A small contrastive image-text model, trained from scratch: 203450 training examples.
Rows from block 3 of the text encoder, named by matrix and row number. Rows with one number belong to one attention dimension. Each number is 128 + 32 x the weight over its row's rms, rounded and kept within 0 to 255. All counts start at 0. Numbers have three digits each. After the name is the row's rms in percent of the matrix's.
# v: attention query, key and value (stacked) (text_encoder.blocks.3.attn.qkv.weight, 768x256, the v third), inputs 172-214
# proj: attention output (text_encoder.blocks.3.attn.proj.weight, 256x256, transposed), outputs 172-214
v.93 106:084148184150129196166183116116154202181126103128129162151045167117103165089135125098156112104075100165115139155159123191117098138
v.94 119:131120188133094142124124097059123085119160155094104065099100098161152112088127120126123101131131180105119114082075075097117174092
v.95 110:152105061143113064084102166153099075107090191122165129116130134120130137078107088108108129115137091162181104111166102155160129120
v.96 086:160129137139099108119138118139126094124123109124170084094124153119142147118119125138134148089181132125154100161166115122113129134
v.97 086:144166121157126119158177124148123088133109103141161102139152176145130151069121107145145107131126158099114125101098122156147133150
v.98 103:165113170105140125193146084141199131074125107078101072121137134171197189114090132114135097113128131135076139081172167056156146116
v.99 083:087176121129040092105203143166126100133153074148125100110124131099092135106133061142118142127178102161167131155084161107136038105
v.100 079:131086093101140156089147159141119145122177146145147111105058107091084101101154129129117146124135038132235127158161144154126101140
v.101 106:167088117150124101116131099156201139122100134103105157133140135151110133121113199147146119126102118152120156076142149087125177125
v.102 106:138142092198101161145102162104059113140139126169153129142107130067106096144137101141090173132163106094187140167116141130158095170
v.103 094:097106131153068188164166089102123113123151152098165084104102136160135102112138105092152113082161141086085141126128149099090096109
v.104 081:126086120053142143045113140117163131131071124117142129218175083143171145155143175122145125123096108161095113156072101100131150146
v.105 099:123126112132122155129152133141148119137119143170073153133059180135105079109112124114100099111086029098160148155133062148187116140
v.106 077:135137131096183149137127119139104121099158088180147109126141134166097112111216131083067160122148123149204097158165178103187119152
v.107 067:123159139127109105067152130095152128157093129161160155081106170167133125157122128098131109105125128112044078046059145162117091120
v.108 090:123173153113116093097192146160102129137141141136155089119190167118179129147137166083130163128140151112136143159141086159122099114
v.109 089:136138101124145139086087154120089129105101174187140175174120050084138093160110165137087179197132125130120159160116080119131133171
v.110 091:101107138130083108139166085173134145112118134097160054115162124159173161112176166093175148096137165088079092106086144154076156150
v.111 114:140134134148110135160202118167176146129119076122151110121173165150133179117121129115163112090095154127128133091142114137078131107
v.112 094:099121067126074123105215126125165118133158113120138137090101155179108170105136154115167138044115115083166079123128148156113068089
v.113 073:174133116153076133092185120141142099132179137119123158115131136147154134148132148071155130131167159154112109095123083137111148127
v.114 081:141155089113136130151180099122155136116050092100107191144133138171120103109110193069135089104137114136158143156173133093112142118
v.115 085:098152161155060074164140076088133161173156129097147132128156142151130143125040147165166132132148205130078157080118139148157130139
v.116 090:122112107100112120126071156124090123121127139145119134168159086134120106169133079143167149176171163101097124098092163140149135148
v.117 096:092159180140072163145183110112094125125140125099138108073071128131136124110179148132133139105166087168129099186107130122093092083
v.118 123:103169123144162113117077169135072118093160127167168115113124124112086091120209081126112137173126117106150138195060069158131101154
v.119 095:129103171138119126153138105137156147097161089096109108149120156177135189098127113127170131121149144114087127071080131112125128101
v.120 099:115178146140068119121135144104101148131132112135126084094135181095124137060156086132068152121174167180139140111099133181125154133
v.121 089:126137150178128131117093113166192134125105119118131208138113105134112140163117132151158066158110136125133136046167102159115159122
v.122 103:129156169121061111155179107157139186118128141139123088063127164100135118135166133113177134099155162084119110148092120116146145097
v.123 089:193150079188125123162097152138102128147086100184117132116154113073129098166160129093094147083093091108192140207103046148133124134
v.124 107:120156194118107119141152091148214134113141133069097107106111159161171170130072160103128111123062116117063123050163145096080153099
v.125 112:087142107150094144112171164158112114165132129145136141107112148139111128096164112090099129123078138133154106176136127183133094089
v.126 072:077100158177137116092147102166152134071097151127102104144117146210084169177102181118124175156156154083130123113160177087106115104
v.127 087:109147151133147126096121125089105104120113119127089030129097091119130181098140095166164139186110176139068163085089101116095158169
v.128 078:142168084152086138109155098118172129067094143145195100108119094134126129114125149112117155125176092122106127148197151127055188132
v.129 105:133166122137152133166121109137114094122135170069150115124121095138108146128121097107129105235140092140097086084155153121121094103
v.130 093:124114130133134139135111122116088086111159120137140074144149172160140106130155139119106139153185179123142123202157132087134156115
v.131 087:155115057120179109163138169101119113182110120160120116135129094144127105117187148127114160143179137126162088148164109161164106123
v.132 094:142105133121148101092122168146174110198115159139117184168120092157090080113131134120126103086136148154156124144189137187179123159
v.133 085:088082138109137111097113127072184130178126138165132098085131140136133099110106143067083156130131095154110100105133119158136178110
v.134 091:119135115108130135123129144113115121131142143130107143138111067137101115120183162200157113121158167123192141173066169135151083125
v.135 075:112111148089145095081167127099131080169092109134174119111151121101160163135138124088147120124119213108112132119103117126125143080
v.136 095:182141138107148090122090155138141136114124134122140108124139076142124148120116147139193112087145135087110154099103178109154127162
v.137 104:095160113144110141145122072125196151088143094099156133129117130093134134114131125110070196132115144157098129089189120049111102058
v.138 091:104142095050151156105062131099108129160110102166090094099141072159121147156097114134145136206121144108099147123108133132118147176
v.139 085:192187142136152177154138058118115159125149130133183071179173108099128155133171141103092201134133143085105097110189122101087133125
v.140 104:127165161111122154112098086122131107090158125146126108097128133151142178119099126162144130094136076082103080065123140087032160163
v.141 095:101123106072108117062151179109107149183161120129119157140149143123123081167134140117101097110182141155161130200084110140105070081
v.142 108:144086133111098157094134113080165172094107113109118133091138140072108151143120149097099155089138102136118122082178107063092159129
v.143 118:107141112163153083121138155159059099153162138148089148178136124150118101128160132128125070133150153116141170137060174173210089152
v.144 082:118171187145123123180053087149094096108182113158181119134139113064126190121112105150157125171183125118076156053175084073143138187
v.145 097:163101124110087067151131160136115126203130134139071134131138079137107064155140126136110110098097162165126174183065084152174141139
v.146 099:202150134122169139107116113132157114119156136100124120112158146121105163148079113149146090154129112138126142088140182125108137191
v.147 064:121163198120050144129156110090098081082127134152221138100139115103176142121145155149120106132121136099135115095088175123208124086
v.148 101:188098113179138132132110114173071094159184147139114141132135095139188125126146082169170070150143186126152150156067153171167119147
v.149 099:163115114175092159160178103129141154079130116121198130131098132052120186122102137088134130091039144136100121081220137121083136086
v.150 105:128114105091080133116158111135168160125077073125151107084146149103147135117148122080101162089103118157109123079155069130075141105
v.151 073:097107114128096135106136117124119149132140135108098176142143193122156115141130121145107167094119189110115127181131136074110069121
v.152 105:146167141153108143169098116147055140097140137191156108145115104148136134144105127148156126141128108097105122126104107095108161188
v.153 090:082150138078122131140103063075089112136125134140140076156134086167121086094165134175112128203182163190154175147082146133158139067
v.154 097:090165161115137152159086103071088106073164152126177124105094114148109173086085095160144113165156105082081140085126164083105161146
v.155 084:151126129125109170127214144130121109133144132135125075111090141148083185113150122113173059123097083154156104120159154166178118113
v.156 108:143109113154141083168132172127055092157146192180083128183146090120116065117161128167165095166157200121144116183080138159186075160
v.157 097:166140183120113154134121086130146126089086078105143151099077136086113174164167118100110178075089095130117120109134144080038108103
v.158 089:167112197143160177103050085145174168068122158131171136150142151129115182176110152140089195158132113113104159074191144078117106131
v.159 108:127130095148095130088165103116173175122102122108145155113065158125108128093096123064102148044081096142135100126171112108105127097
v.160 091:110102163140150138156150093096145108176218101088120127137082121148144115094160112166134123176174201141115119086105120103132155115
v.161 085:098126117169137120070181134096169132162055156094114169136115142141088171135176145134143156132094158143129119126169153146148065116
v.162 113:096128078214084159136184167181092166121075108158185184137095149069103131108127120097090160143073143118136130111178129179116097118
v.163 095:144137147119112135164145140154148163087153130155180103164109178137122193122100160169201097115102116089133163142164157090084086151
v.164 097:089180089172142111107154143145074112187079131148226157152111161092094143117125143111056183140043149133110106191164163182140098089
v.165 114:136100150163090156144180118149131163073077086086176125171074158104121129141145116121108104112083128112171196138189154123083084134
v.166 101:187134098208125128156207152192094174142085100166164154153138168094097128143143124095106156097048132138145106125182111152150078104
v.167 092:118151070189106116139175142092147151126073119098178135192120131145090159164137142134106116123083099135099087104195166123086083095
v.168 096:186152126165109115214165125111142111150105101130138136178132192128144191142104117169140090131080200121144140063173165140110058101
v.169 082:071097122123113148122091170090122116077149166116093111156111124089138151098131088152112107192084090103106077176126160080132088119
v.170 114:143131102155153145122162113138194161096112113141196150159097145141119186075118125091142165165117169121119188158209187149096063118
v.171 080:137169098143121136126154088106164118131090086119147131116156153119150153174123171135135101169130137072158104132164184159166120123
v.172 093:168102137117120140110135146135160129150168156110100087114155109178126119161102154176199128202166187164101098077106087118184138141
v.173 085:125058136144116155167094078096159087182163142110087101119098118159130087103125117176161122131149186118113128094077108117107114120
v.174 094:110135074150125132126144163147072174166078119133178180156094182058099081107153111094125191137088113117195104156165120141148093121
v.175 109:135082179120165148158152068067171109142166117150097124122145164190142143090160158129131121179177207154076118070071110105160125123
v.176 080:142082162109140141084150093137090098186144171106075133109135149129117107105136119108167164139158178203102131119133065155174133132
v.177 090:138135125126141130073121191113112119204216116204091087106133097090168085125153119142109210142142146134172081171093083138184132137
v.178 112:178153129190138167167168120134141173086064111080166179136099145051125188123114140129117142099079107091121172146147122154138093104
v.179 113:122092116068176053107110123120180041133145163112074085128137143153100148097118160176150086154157151185091107087106174088156152146
v.180 094:132111122133115127149107089156181125070167070158163153159106106142136222090124160152145112159079097108106152134133190112104052141
v.181 122:123107175059149090098098113079118070167204180121097094127177107179131128147156144190128094199178167146106075146063149130168155150
v.182 098:135073150156105135118111092102141160071175170129057085131107105138140132114158153092161124119140101086110160116105138036061133149
v.183 087:136132113105172095128079138161201126068139111113122104121168062115166152148112175113152099111134089126152165138085141098108118156
v.184 081:111125120160086084105084119117143116073165113110099133113087153160132109123123106124149053106178147205091151035115181121152094107
v.185 084:152149149104093162149106115114142141165139144120106154114119176183130095167108145110177126147125212116122105070107072120126160116
v.186 087:075112144066136144110126116090115139174166125141117120129118093127130081105115117164102212178151155181122099137114109095142115071
v.187 090:197098133171114137132204099127124155089153110086147056121067195135091152139129112128134105128097152119068147060121146116088087087
v.188 116:084084208079082102148112112096144101179211171113083073141154116133141075120115102170130110188157180113107105092109069088153131151
v.189 078:117112116184104173143132137140214139090095056080184145166100178116102143157140093122107165098059142157115116102135146160085100133
v.190 093:069117069126138121078134214140071124105080154117100108158166075088093106148163146111178161081119068151141168190162105185142171121
v.191 095:086163108140120086117144144132093106133108098133182142135134178101083167098146147160099177161089177138127067164154213158116095121
v.192 119:108119097109061142168173119123080180137098094121199121132114140113101114126156120105101189105119141201108049142148164131074126094
v.193 094:133060122113159092111145141125118126132119145091090134120113125108084166087091102108112124128198123144111158094170162172119168082
v.194 075:158117092121140082093162098107179131124120105138162124140082152156144135153113134062167091121144131132192118089107085133120179108
v.195 156:086139111133100160210156149178073193135116091114187119154142116095083106108170056120099152079167146181108110146126178127105117113
v.196 153:190115153125164110072095143121169101103148141121083110073114081147170161137126161139166081159101104074159111094136101132169131122
v.197 144:086138083104069111148188154127083174147054105133191104197106165110099096138122114097041140144114132161100121141148124135097088092
v.198 101:085180124147129138193119150166041150142127132118123148137180112059119143118141110163106193089180151141096081174086136135129123166
v.199 082:166107081097164123147170154139163118143116142194154136129142127118064096119139118123092110122135093122095134112112104122165134120
v.200 093:133097168154124105042096119102136100106156165095113098126092125104135140139136120121127083143126118136162152122153125168143123080
v.201 142:070133129144097161178171171137084187138098097107188148176121093110089131110158075131056204110150149174110116133144183149091132123
v.202 105:126198139099136135130086124118064104157152093176119097111156123094141089102192128138115158144169120134148044166072105149188147148
v.203 133:187119125133167140073103099150177062130156144102085140119106077158152178133149161124180090181127156108176144082121098151170129153
v.204 123:194134124172177149083115065167179056094173187097102148129128102134152196142113128131193061166127155097157169075128110130159150135
v.205 104:096198149128122149207119145160062130127149158097147114172169101133118120122124063123156115046171151175101132134141196130109125137
v.206 142:174161160108169115103088107146165085112155187150064144073128110150144164136122148176169103149127134080124141105099087123184135161
v.207 085:131152072121066129126156151129082133154165184135147147095132118092070154077154133134104176124127105157111083139152141197163146141
v.208 104:113149121129110124102117112159117098134174124194113118048140133122083127099167122103138178172184128129147100116110082147158172080
v.209 075:124058154120142122063147122121126103127127127096147097125024129145155169128126145066159140141104142110155143127146104080101172104
v.210 098:184151128140167103091104141125149069121153159131079130083114082125169162120133186174162123168139114093156115153131095184158145138
v.211 127:101130154171115126183147173132110213144100109096154157194166106092122118118143063116094195112148133145127117173160163123089144128
v.212 122:105145135152140135167170131153057186149128132151144132189141135106121100114153064155121146112136172189120128174128206131108110115
v.213 114:082170112156109129168164151142096187131111117137186133199133118146079078133130113158098160126150141125121119157143164130110135107
v.214 102:086093120153116140164145173193111181156106115127159169180177143099108087113107107106071129131154172191102113086143178134139110106
v.215 080:136134145101112056037131079131155097133097119068146140122115175128138186107122140087134128077139205166163138109110198108116164080
v.216 148:184087138098144093064078113086200056104127143117088121097104106177170156131130161136182094150103111095181145119107110131173106127
v.217 120:080139102097098112184148155145090178127096087101177102221108128136109140150114086126095140115154148175106115147113170147058137084
v.218 090:107072080096093104144138124087175120151093085185099114096110175104097113113120131134124150132125093118107129155143087131133084169
v.219 134:086132098114136112146196167144058214146112118116140137190139122090080087104160087111078132093154162186118134168151217152107124114
v.220 137:103157096127057129182168129142064206147130083140178125163117127078082087139121109108078149115144145171103121172147139100104139133
v.221 104:208112127135191144084091129111202067100131133100111114079126135122163200139134176119168148133087095086129148112104106142129142123
v.222 100:096092191092162089107118064062168134094171152091094108075117127132169116137135133150128100112134154128152150148121139121134105098
v.223 134:204133129117165107079098149140205082099125109140093166066072087164134173108094160121187093164107143078122133116147090137160156128
v.224 113:126118106099147089113069119077116132100091129149119136125118153108159142198069188145174143107172106097100088115114155115165104171
v.225 107:174112094141116043142160129160125159138127112162133178107127125110106129150105137135078092082075094151121080148155125138129062172
v.226 075:099182146149145162127118112115103093100169107111118094139097163174207142104154142132116173110179136138139167134088147076112156065
v.227 119:136068100151123086155185192185147150145093127149121161109126172062106134140140105130146150101108110193099107121127120162138074106
v.228 087:092143141104093154130143141125139082111084120115118118130094176150064150129078161154160156067086178134109056118096169179123142169
proj.93 104:123151176124139099174151139126106156175172072076142103131100164198169109146142174149179116118139134133074117065155159137108141163
proj.94 123:111126092115137084094155168149167131101098144145110149185157147146158073082170090098133104072152143124120099174142096141105119121
proj.95 115:083139098108074116127165135097069149137144142107182129104108094053070124150113107149041163139111133176078136121134166119161117106
proj.96 083:126178106106133099145097145161128114102168156111087101127095143115190069115190136075104105097148072129123161132117108110157183112
proj.97 080:082126166150111123166090176138145083129141162146146116110098170144157101103174084115061112142123052196142145125091114137082144140
proj.98 108:119134118112129074130161134107103093148073143163207096140146173152161089148169178103105151157143152111067082128114153136157045132
proj.99 081:117152118202187136120072113144133100133157131159116122155132129166108158111071112149100075028133112145182140163110112110128148147
proj.100 077:163118132108170115131104147128185154126078151068126145148125146134096175157095103096095113116137129127135107105120121178105118120
proj.101 110:184109149119120154095167152119093178142120106156150111135162073135152068175167174108111131156120123078087102097132103145164118122
proj.102 109:071116112116153139135139127168139118115137208099104133144159110112097160103104068140141108133168149103203126119146097124126136163
proj.103 091:081168134147141120195157129137106062118138108172124108142054181141088073111167129101094088104120065120171180168157143123161160142
proj.104 089:141144107137122094075119141110122135141112096122125117134149049092156135182137147158179190159111153082071117123135168124162088110
proj.105 102:136134117123136113126076107117119163120134118080091173139166064138048152145103116155159183100120196153121139089159118121119165171
proj.106 077:168129135089132123116116173054160156077177123098090104129098124171117159112184148144119149091155142158081124089144099160062074148
proj.107 070:135186148147115107177090183075134064121145157170094135135165121091097126123185130122122112121114111209093117132095163125145075130
proj.108 088:141135132128081153190093154179124115094173143089087086078111127125175136122117088118093092082164045179177189150113146093076156116
proj.109 097:135058096155128156166120102157187157128115146087077139139133102113039213093066089167151138138160136125157128147135130147122105149
proj.110 103:121164147160118118143123151112107080114179130158112114083062185158161075116152167058113088155141105161144144158083143074153107075
proj.111 111:137141168168117094123097147150075080130167121195148069146061150123167083152214150070116110128124127164136165153096152116156153133
proj.112 085:126182143153094134192082140133097131121162120143126146136079144151108076140109142071107058101140101133137200100097098144091130154
proj.113 072:114120147142074138137152164121129115114147164179099164145086078121139103075136147131135104127102068108187157126083148145122128158
proj.114 091:168129146127105082158097179165133121143153130119128116111112146159111097156157185098150096137071138043146135132155098159147120122
proj.115 075:117181118072103126127114084122064059149134104138153116146114167110230128122122159130137146117133106115082120097151155099179116146
proj.116 094:116111164177123139112128124103152093171089103114090153100147123098150140096087092157133114182144068093143101122125144109144090115
proj.117 097:138175154105117129167111075085166100088126161149150127095113233122137106118068115095142127126176110122159138118136154070106125108
proj.118 118:068122071096135154150103099126163167091130140119121138123146103103079191117026097176115140129152176126146135130129094126109148169
proj.119 099:161107173091144124116139108091145113125108105160191111128127138124119113186214195048140145148147129119106086119123173084102098114
proj.120 099:090133154117107108180133115130138111105144195154125179128075167161158114100122115078132134066156114138137156179095134133132096153
proj.121 088:097030139114108142101119169119085158159162101087078124116126051129075153134142147156195151185125139112140121081108110146157121155
proj.122 107:135166102155109151154172096097112079119150117199151163098074226129160125113117117084137119112123083127150155170134145065147109144
proj.123 099:093097145133135158145130118159125122141112173050074152093122111109083180084018092189146156141152133126177182081133118138139141166
proj.124 111:147150166123097144135142119090102064141092086164145139092124195133181111127191157103124125185134152119061084119124159147157121113
proj.125 102:114134162146129130163072133121143154103211131118123131123084188168146109106106113105060071072147085199173228113106129129107157145
proj.126 087:120189115125087130102167156115078129132159112157141036114110093122139017174255172136147109145165139129150094162062119106179097171
proj.127 083:092117122138115104098175071067147047114105082112152138159182149106104157159130121118132176170137110137098097105159192095119105144
proj.128 080:151075124116085176157093039080072082113064185129081059112106134124107181111076122096095117142171062110102132160122167101167170113
proj.129 110:120084147090209128124170125098190137127134122076145093105150126186114150124158100109114136138103139172101093125191148171105152070
proj.130 090:134146130076081163145136153164128189095146115130155091172147071145100102118114100155121157092125172123129150105112171114103169165
proj.131 090:114118167134146153115108139108147184124171114078125171089107121067098196103084132138165147146102176138118117095173086110109133124
proj.132 092:128074191146184127139184072147156138124176097089190191124103105105136062141130117102145168097126145080152145109088115184102132093
proj.133 080:107119184121121132126133140072119077123128099043141143058085135111144182132167124124160183120147132107060080092131121126175124114
proj.134 086:148204127185116132103059109178109155116095088194153192178146103084143064163086115187151117097120131127134133151158095128111091214
proj.135 070:138208129143115112124135167173075144152158166093138094164135109093076092117152079156142134150099114138136122066092134144157143164
proj.136 101:088093132117124131144160129117140123150165101145099091138103124105095097127110152092118150158108156153146148127110146156121163181
proj.137 105:154130091104099141146171087130089017098148164068118085127153124164166162084129137055164093110164070104118132140100145093130145120
proj.138 092:064097174124127159127086165100135189153188106141098159084119128141112159100129105180161099056102164158130123145160132159067192117
proj.139 090:161171151123107134148071086129097108063132158096133079107104125165166138117110163129170074163119051137128162120100180053140099096
proj.140 104:088109136035072145142163163071126092191068132129092077087125157145054140104154097120099128133140148182102127139111209125174143154
proj.141 091:124142117183148134078110099153160177073192122140158182165099103038120114156117104182207148138105146107125165125125098097119149176
proj.142 112:121132092136103102147157120121088015138111126146102085165104148121153135124140143085092093136169087104177143137143138106185087112
proj.143 115:133093119171138145120077140192164202073149093129193177158145070080118082163081091200153163092063143136133172112085104163089154206
proj.144 084:154087078084125137128152164102127097172110113141113079122155142148084143067138080082129127103155101169150112105106231130147161135
proj.145 107:133110179167154202083101103151136169117156154169168170158119111075136152198107115145177151077050154124145145139102123093092104112
proj.146 095:099111148130147098171179129102125109156156087168142102112153164165139118082102129123086112180166125181130125109157146176161164086
proj.147 070:144129064098114108121179165184071114147117105122100093111144135135125108078053076102069132150106090139165092111075156121147171177
proj.148 099:123110134124153136173139238146124181111179119183145197164171120082110070200092090153135124078084119125167130121112101159110170159
proj.149 102:156150136113122081151123130090125051135125170125116077101139145171131161147126178066093107165191050142168109123134161125171087069
proj.150 102:149089168163119080124191111080103045142099140082109106088096153137099128128159190047170142131121111149078093089154134115158067087
proj.151 073:125173112134063153154176142140113142118106090168117144202107086085164083135036114117157146113109108094144111109077065104129113140
proj.152 111:098090109099079183108148165139100103168114142165057136107142140126080110080084076135105094053140116173178134176053150130121151165
proj.153 077:170116119120123133149086077096095179143136121120157101149123077154096152084144100172131155084100164128110151103142101101080179195
proj.154 099:067137062064137110171150115071134114178116110127091065099151136098073123094133096103081130099148112185135115121115176173159133172
proj.155 087:128153132141138063103117104108127157133064112100176183135143155114160128145160130183072138189098126132081108124174135146116086170
proj.156 110:147132143128148191107067140161120190115131115111155165161144090102093122126049091167165153117080156173134189154086107123059178161
proj.157 095:153144068083100112144161116089078049141105157141119104116168164180171065100099192068120096144163103093165120125138138103186110096
proj.158 097:126108105091057109149206139126095079177100134124096081078120158183114128107147153067116124156155104148141089105134170128210113077
proj.159 099:183168146157093144096154103149073054117139177090132121147067141115189128151170190056135100122166132111133116089110131110147097144
proj.160 094:122176102128121154106134097115157168075117105146239106140047151166152095157163104162148175144124184075102151146124127087076154144
proj.161 084:196151170066133073155142147172103180107207141110103156163122045127207154115110113122158086132104129144124192114111076094132175132
proj.162 114:141121154085096072128119111181075090097124147125082122112169128116173100121101147123125068063142079172098125138110111082145153121
proj.163 093:110090134070036121142123116075102092166104152155073114089122173114136127110084187083161095110083057113139150157078130101122179084
proj.164 102:186102176093149084178101116168154160102163167113077151137150113144157122100073161117147056099148105140118143165084091082136188103
proj.165 117:154157115122060088152116102142088057112132146156090081085141139114172132129104172123135105121101114163146128191112126130156153111
proj.166 103:141093197091136085145114155193129120089136191075107130125145101099148112122065106143133067148137063194147144105104076104082167098
proj.167 095:130099146104101087177099163096157150164171153111052058107135099142143112124091152106140077137078100203157131095083095170135146126
proj.168 096:089112170086157111121104121136103181098160139131133099085116078096154116135131146167156066100119119176153162141110134138153229132
proj.169 084:174139046130055138073170020152065103157122145151121138104131172124086062131118108085123124143167180101123143153157174119209154136
proj.170 118:101121144056061113157069134063122115120150124180087077113112113129214140137103163118112078133155142159179121147108106105166198155
proj.171 083:101143164163161111154083095112110146165153173091080126123124103131155114081102127101120104105147100169122130133100070136082219176
proj.172 096:113145094167123152137170092142173174125099107136218109160047121085093129144135156141168188162105155081105159101184141137112152166
proj.173 089:145177044159114145139183060098146153112106078131222145127100150148168064124183143135129174151151193110127132141194110115155087175
proj.174 105:139084161084132115096104178179164150111180167067093113151141092127172144129073104111128086091152108164161151091137058110094159122
proj.175 112:132132091139126143111107070122142161086155103129197101158051134158133119146215189155161161139076213100101126116171125085096120144
proj.176 086:158206136143178135120156135182126130092122051076187131192092135136070113143139178117157186160132130075112058049199093100141074152
proj.177 092:167128035132126170108117070180116109130100114089159167111150073131138141136144120144199170074130133085129169109191128091099102186
proj.178 112:156114118095063078160114135137100076119127129161083083113129116118184138115082209125122131143119111165138165132123121115134153120
proj.179 111:114148136189183123148150162075126209123131085117212110120101117129079150168137162168121154185135150116084105104139157188123089147
proj.180 096:138115140121074106180121155093087118176075202153062090118120143122141110156156164095119085113175136164103106207077153116155187122
proj.181 121:117110090178156186112115121103160177131107108108189142139085121156112117155161119150121173137134185095102125088132170162080099143
proj.182 092:136137106154085137126183103094076054130123125142218083133091230136149089098140121090099179140144170107138126100174222132172023125
proj.183 085:085139145196130194134150159098085096165106097151109110103164180098120155141154144123124130146193069148141112107137173128181112086
proj.184 075:068146132157081073156119106073083094137143120132182061098090161076103120076212146149116133148125113171146142195146212127186113114
proj.185 083:172143038188093105150139071167130103091146087094205143128089149115130095139103119114136173141109107143082113046168092136115076106
proj.186 086:124160135149161162064141092175199162118125078122180119122108132186124126074147102213181135108116138082147154094128063108147152179
proj.187 090:099118083143076114093128095123093066133139170133162099099114159139135129157133174097113122132118167122118159211143177087104100137
proj.188 119:141145075170150166107185106139114089153122101100213144151074153133103119144186093155154172170146158083132106078181160134100055147
proj.189 078:088115167120110105123091104115069067177093168157048121098113126102176165120123129098126046123144099146146108102080142137134166159
proj.190 095:164121140189121115104177169150123111167175132074073131165167104130074102130104132112135174136153060136166094148170121131116120099
proj.191 094:106090131066145121121024110122165135127169162145097102126148094096132109147128166136167073118171160157137167094064098147122185121
proj.192 117:124149129109155188117128086080141183128151090110171130073172127155156158154173127150161145172172119054106136116157120159162171131
proj.193 095:132094184167133081102069092104144144090177041135142092134137088120214122153177180088127111149087126134095124144134119162127119146
proj.194 083:138126131145133112142158194083101141130055115140118134133157133084098151106088176109160137140143073088100132083174178158162074136
proj.195 139:119127153141173179084163108104141180159107085112175152065144140128121167151160111170176146168127181070116087084147107146153134115
proj.196 140:145140147119090104169093112145118068095109143145106100155104135150132113121049136086067103121105082226147126142111172116113124142
proj.197 139:130168130164176161092128137110129167124123122112165108067142090117132139135135167138150133130151148042108103088152121119148180120
proj.198 097:141158180123116160048164115116108147173136154123130162115102162127142131116167102137146161148123214099183115113086113111087158129
proj.199 078:135106127147103164144114156183150211110112132125130098090151104168109152136182099142159155132088119125134101130126115103082182163
proj.200 092:191170093157127031124131127107174137101136127135078118182099107139162101198146168121107133135145121160091122096178129130131086140
proj.201 132:110122142165155183062129097113137176157117102118168132091119122123124147124196120179136144154157181066092116114145096127123142154
proj.202 109:106120115115163201119115174147121137123130162122111118140141094150082127071117097111116136090119146182152181159064160110088125140
proj.203 129:128141143101141082140134151133114073130141143117090129181083131130137094106094148118082158117108084187131150148125135122123107120
proj.204 122:137101140160127054155137161175124058114141127114068101158075133127133068127111128117108101162112103205111128136142143118151062106
proj.205 105:092143130156167133079173136110136141180113101150162130117087214102107161104224140128132167160122167103123081099168105146141095120
proj.206 131:136115141116108104148144149148119059101140164140072117160131094144096111134072138077082126100097097226139155173073162108144086126
proj.207 095:095118143104165142127178139126116125242146126105102154159156094098089098132118081180110171084087194185160108073117149122099118130
proj.208 102:154132136093082155172127173185175085104126170097067124133158094140109147122117086079126107068132112169109148149045181113080141125
proj.209 077:191119106076109082090150172089132135131126112160156160099151149107179111135135198109114128193130065151144112124156144138188076155
proj.210 097:133120157116084114150144167172159075122122159137122141158138121100105122101066130098110083103106081191137192110066131107094110124
proj.211 124:102118149156158163090148123120150162179142104151186179097119118102157172144145110188142162162168170068147101114124086126152121124
proj.212 117:119123117188183129081133131108138174156105099115182145088117150084121157141181132156131179158128196045167096144177095154149119132
proj.213 112:114092105147155132082153087118126157162136113128186141096123104096137147126139096179138149142175133036101106110118115103121171129
proj.214 103:103111163142138117102177102141115188138173088113189134105128118108134170149179094168161152152136176036112096145139076148178174118
proj.215 085:133092150116148081118102137106110151115105094156130123113135145123170158154122171087118114187162101061084116160146148115109132105
proj.216 138:126143117070099085176107142129103066086124133144070113144135102138124111133088166099095077111141070201120138171117166120113107116
proj.217 118:109112148168193140068170102093098155149111070116170153071156132092146139157164129168149138155161172041107113117161136153135164131
proj.218 087:112143130118134170134088086172145151105145124123165093125171092142119145143077081092142150118129153144143152128088183135110187136
proj.219 121:090107156148158178074135100099116192143133089131173138118132112124109145123166132158134155142155162067133083130171082148134143162
proj.220 124:119139146176147184092161098151141163184118110106190137122141137128119142125180113167136121158150211057145106125117129124153155118
proj.221 101:120145121097089085126136173137113087109132150137097120173184146115143070119101141090089085133121085218176161132134144115125084115
proj.222 103:165124106138135073125121119101125078076139141140117171150110143160162089143098182093136125154163115143139142173149131133120079125
proj.223 131:133138145102105085214116149110111082092118132128075112171117140121145119145095118127096097103103109199102156147123128128107106128
proj.224 119:133154142060121184098127102098160164160063129113046111139171071106054160112131113193154179140131149173154151142106056151126151164
proj.225 103:111141141161135178127114104088095119181138108124140099127072111111133173116143147170147148170156123080180159124179133129178127156
proj.226 075:069147113053115090117158159136121117092067112153103128098144150140143096142102096161115176139169153126077122141110136112163114180
proj.227 119:148122151166179141127161118083068068158148078164152114126048164107157127113136170082135116185115138066191151115170160157171126099
proj.228 092:096188112082152222149151128089143109165097058131123138135131086098087141119140089149122119163127193212163111121127106135104152183